{
  "color_jitter": 0.1,
  "channel_attention": "eca",
  "beta2": 0.95,
  "batch_size": 128,
  "lr_schedule": "linear",
  "warmup_steps": 200,
  "weight_decay": 0.0
}
Rows from block 8 of a small image super-resolution model, named by matrix and row number. Rows with one number belong to one channel. Each number is 128 + 24 x the weight over its row's rms, rounded and kept within 0 to 255. All counts start at 0. Numbers have three digits each. After the name is the row's rms in percent of the matrix's.
After each channel's rows are labels from the 100 images, of 14976, where the channel reaches its highest value: "strongest on" is what is common among them; "peak at" is the part of the image that holds the peak. Only what is clearly more common there than usual is listed. The data: scattered letters and digits in many colours.
# convs0: first 3x3 conv (model.decb.0.0.convs.0.weight, 96x192x3x3, each kernel summed), inputs 0-191
# convs1: second 3x3 conv (model.decb.0.0.convs.1.weight, 96x96x3x3, transposed, each kernel summed), outputs 0-95

convs0.69 104:112142086142139118101152123140135178113148135108131127158102125152123131146116114129102120126129124152124121119111126147117136123141144134155132108137116160159111158104126110085099137130128144106131106124152147176126156127111120141148148147097157138114141113116134121122130128088123161115142125130130144161109130105066090094137125143088081145082122167123096165138113144111150128183127104092136121113181166088127173139130061179137117141094149142165165155113120139137133116179131164145112145165110108137135103156141157093163136134117096122084116205132099117138118146142065148081
convs1.69 094:128159087123101151144148133138159123142122143097105154159116126155109116114128118162139149134122145149105088152131140113124132083155206142124137146166150073150165115102131142137166177157123107086134125119096155142165149101101140127151150133137127113139107142131155124129106174097101118166
strongest on: black; blue; purple; the character V
peak at: centre

convs0.61 098:090135136157124140143111108137167122124137130121123102118104096105127109108129141118128127129124118100159148134155137140100162124150105141159133143148140123118131124131146141119141140123122106115124130129107140131148098090123127146108122099122152139127169139111150138129146154127123148150120103127124161147118137137175158115157087122172115127132114140144088117127126122125140150139110157119107144125057141088144166084076061114160098081104092108090159094165149123072080149117111164106122147110132093062139116121143077130150162148116138129101122142152085091178061113147175118085
convs1.61 094:127111133125122155098115127153121116174149143143111143122115127118124151148092127130106133180116129134133089118154082121101159157135152156115178132160133115100102071152108110151112097163133114125099139135150103103174118113121100169088128146154133137126126136141121113087074072176133135116
strongest on: black; brown; purple
peak at: centre

convs0.78 103:142149118152124122115138128131132142127130121150118126142143124141127128123119134148148123121143114105117141138136114126130153117160132095122115142158155115131131123148172120119124114116135148127154155135098132121099108122143158128127112125107096112135106147136109098124120123104117131137186077137073106112084097134069105157169097115093156149153069162124124114156087125122135124084094087091152124160112134153144145139123134192120154104128170160120104106117129133079144088098162125089117063159133152122090109158129144142121106127181182119107098099124175166148103090189117094143
convs1.78 097:148141121109115155144106134110136107157089119137102123103130162123166142059147159141107125096105154135202150109152108159143098134106108124114114103096101173101156160092132115139105142103127124137116135157156121133098148129106107172127161144144088162133147143113146121148176143119158116135
strongest on: white; yellow
peak at: centre

convs0.73 103:145143148148111115116099143139133128102135152129167141139110102152143084130126140126134130121128093131141178106100142105142151130125138132133106101124105154112120135097095133182084124135113107106110137103121121149104123135115095156105108117120121107150107135128094083079099123128128127146071069126124126108089134099132136127098142131098075148096124135130135148141129063090113133105125085111087122137137084108160086101160168134129120132158182119102118105101090143100086100135150146135116181152114103123115160145118117135157101079130184139117168098097165135134096098098112138141
convs1.73 103:130096170159151193160114160135149124105158097164144158135118170137139140121140119152091134140143123167113148177107168117132150128121104104175126190111162142151130097107133166144131122127145130119122140148137129167130142135155147148127108158126134134157171145153132179111132165129111100121
strongest on: white; yellow
peak at: centre

convs0.34 096:150135129109153133121129152158139142107095139139105133129099142136132114128133135107141142141162105149127117135131123150123110135134111117112136171138096146142107130120156109120124159128146148118130133118138159124082113092156104116072105142106140164131137109114119088162137144129143129109131166120083149146131099101114113085134130142094088115130135124106111115130099097127137090095184121182113154111171158075135139153094095175100152131157153118156125132136096133112078138144102119114148165152105115115165105129134129105127162149084142168142187205166093108138115160169061116113
convs1.34 099:141127138143141123130175124102113155122102123120137104159188099132078108116160101116115117176120147147093094130121133123075125125186146133067160125142178117116101137150134151119156170135112124095134108135114134119125141160151135106121088144156136118131146136112126181134100170145118129107
strongest on: black
peak at: centre

convs0.80 092:113120124145127091125142131146165148167120138106112107110114136163122097110146138121146107095104146136147152102113165153144128117145160121126144115098127127154094109136128094125124137107140186145121100096136146144135129098133104137113131115154155117145074127134170095130129147107128135109136132107125116119127114152153129150146129124121157184172116156110124123141061138105115159143099082109105151133140128108107159143111149147143173124063185151172144096129123168103164151146107152119105113107159151149087124133188091180151146135159146104124090144070165159116106115154100134147
convs1.80 091:141107096145128145166127144135122123165109096108103080140122141105112163084101104172124122121096122117140131105107103147111087111093148119136078135146112151080105127117101162156086145095115149107130127120183153144131183142115143105104159109114144139122102124119152119164098130105123107166
strongest on: black; purple; blue
peak at: centre

convs0.53 101:120077127142103094153130111117129115142155112132148112073146118106136127116118119117138132148132119161148163077143104134145103118134143128125118103088099125127142153150094131142143106086139128121105132124150091100108149157118175127131098129104096131117130130120088134085136110142154123136143148171124089063121149145116146154097142129156142180157152140112131127133135131136153166159136140160147141192172133137150113150125134191114169169104129162195114120107126119092144138121110147129058145145116172126114144125108138164104149140122172112122116103113109117176081107147131115103
convs1.53 123:138115130125131135135178122170166125150145087140134121147172120090126111174166142136134144117122116101143142132200157132096126150099142138107117092142139147144146122157128130114083143111130144163168162143144119132123110125095176124116106098106090162128100144093167101135160153152129142161
strongest on: white; yellow
peak at: centre

convs0.44 102:119098132129134137109123155138116138111112145146107139119123126153095126136146152123154125109131097129144131092100146097127144126132132131127125154142083109110152134141124122144100166149102133141131115127115112123124123121115103133105083119135104135125146094129105117093119136112145144125115120137100191085092109133139141099138144074133104079102093139123130122150087116097086104100156119170128111130150118099158141121133080154118124146128096120144126101094089099103047084131202184125145141156117176143152172104126141136142112127111151154131099100115118203165082169110095144118
convs1.44 099:123132148084146111091118121153135111151166134115159169106158133119155165116135151113140139184158123109105133113178180115082159178139137143127142149114135145104095109121190131109135162127137160126152125137108102123117121147171150091105133148162113117097120132127087161127120150137109102135
strongest on: white
peak at: centre

convs0.18 106:147093122153105120142088122140109146103105151123121115129121157124124107115112148113127108114148136078116120117148102146095146133126122104145111127139096114121080125130128114124137119140109135134145116144155133126126120109134132141123167118104131144111112121123129097165149120112108143101118120185090131171176157125114137135150091097144103104097107075169056133119120169106140126169076143134146137127122133093093081143157112093106099146148120122116147134145176067125123166113138154087131081109176122090129115091117107095122151151141105110098050123118105113150116148063124154126
convs1.18 101:160148130093142162143149096131166130135174133086103177104096143136143097139156125133194088123103149135120155180141094082157128091119122148142116101136133094145135132085130119109106148153128109129151126100122100130112117122150128128158145106103109101142093140121127135164111083093131147128
strongest on: black
peak at: centre

convs0.2 094:100127144136108146106153098120121142090126147114122119134154110146131135119117116158111167138111120128139086146133132129137120139108138140136166154147144170127146118122121129082152122157118118127121156138109113113118154112095118134125096122155135122116137158103143142139114112129168141141134109111125152128119125136154109078161131132162101126148098146186126135128225102122103105135153096094104120123151133108070115146083125114121131121149139100156139186126138120144149162100100175092122140142084101159148126126178092135115112185132095082146131196158138073088151166115137154148
convs1.2 104:133146155103089136137147090136134138114191113123134127150094099111105127102135110076122114122127131117104171134105123118151139161133128121156115142109142084090097081168126138122115147185110144103111103106150138153114135148160112078106128144184154155097161111166120127130125103114138156145
strongest on: white; pink; yellow
peak at: centre

convs0.81 111:125128115149131140143122118121101138092133136147109091141111144130137137107128147133118125129150129109127079136119137092131139114130093120100134138104145116105109132127126126076107118120098124168129119134128121130103109132111132139125106129148152131108113124156112095125129125122113116111090137101147095158108159141122159183132149100194118115111118170165074083169131110135203146163090176119138133165116126134144091076159114088128134119105118110090104138164145132098105140125165168118137152070144092114124150105095083156114125119129107137150145093111096128108117100040174119120
convs1.81 122:130109136102149133128176129157113124150135120115124197105122122125129128160115148096155149160132120137160163179136123090157129141172123130073149103144127151139137102164143098103162135148160157116133144131114126136148159102148135148140131151124080122097112185106111074151103116162122141119
strongest on: white
peak at: centre

convs0.52 093:102105117126125118144144142134141139153144110127139126144132138138140096128128127127131124114129135133121142154142109144121172144153124126129107163110118106120143130135179133140129135127105145129118123100120148152112103110131139114113123123102081143116157128110130122107137130118116136114144143180109129200180145094189155086082123151132110107149137114116077071074115153105113125149077108156153157121085097105140132119108129120078086154140093133142101104108137168087084192103088157126123133138153126090105123120126079088096139133103133135126168123141152124214145137113155111130
convs1.52 103:148132156152146143155127071110102164126134122145154092079101100133134142144133159122168143107120134102156160099128140086136123155138115104094133104114132100196132133131115113138087166166155148184117130159167152125153124132140123107109109117151150109112122099144119122142131109179160149124
strongest on: black; brown
peak at: centre

convs0.29 082:128164107150137139108119152160154147106106126153132141112107136175102119115129121108128141112104113141120136113119138126115117125169097100110150141125141116164137153105099086145129137133152115120100115121143159114101138109155118101125129146104118130168073106128130112109146141136130146121134127130100150133102075153098163141110156127121149159188092109112164115107104127121114151125151100140087100143129138138183123165074151140112162119145162113150160126125098097114080113148149141094078129178172117154096046144122113142146074106091184137143154090118127132109111105145124117093
convs1.29 091:108125138144156123126149131100126116149103104137123126134135113124123133098146170149126146137122144113172156109115141187116088120126149128189133137145122148065136145134140118151138094115134136139177176133126125131102137179125151140144053140140159147117183132141119102162142166153142106158
strongest on: black
peak at: centre

convs0.33 092:122143141133095128109129140130108124137138139140156163128096123104124109147126123114160117140125124118158170076107163149135153129147096075134135138146114137119086129112081127150103145091113126146107114123137136114112104149123095155066133118147123153140098099135131133085110163093107126128092087117102131127092071143127147102116120127140138125099117165112118124150094117090122135161113118123107120151147117103125131193106055157151102135127185111176116178102085121112107130132131156160114115187130133135122096132113120158144086112145165138144076110107114172129119149146086133147
convs1.33 105:109172135103123160144122130135149105177111110129136141114148114132165144100122155194124151132101128085124137113135156148122120166089143121209151142122120158076119139095145127156133142140140122089166126144170121131120136145109174089096140106139142118128135098132157143141088131114135099124
strongest on: black; blue
peak at: centre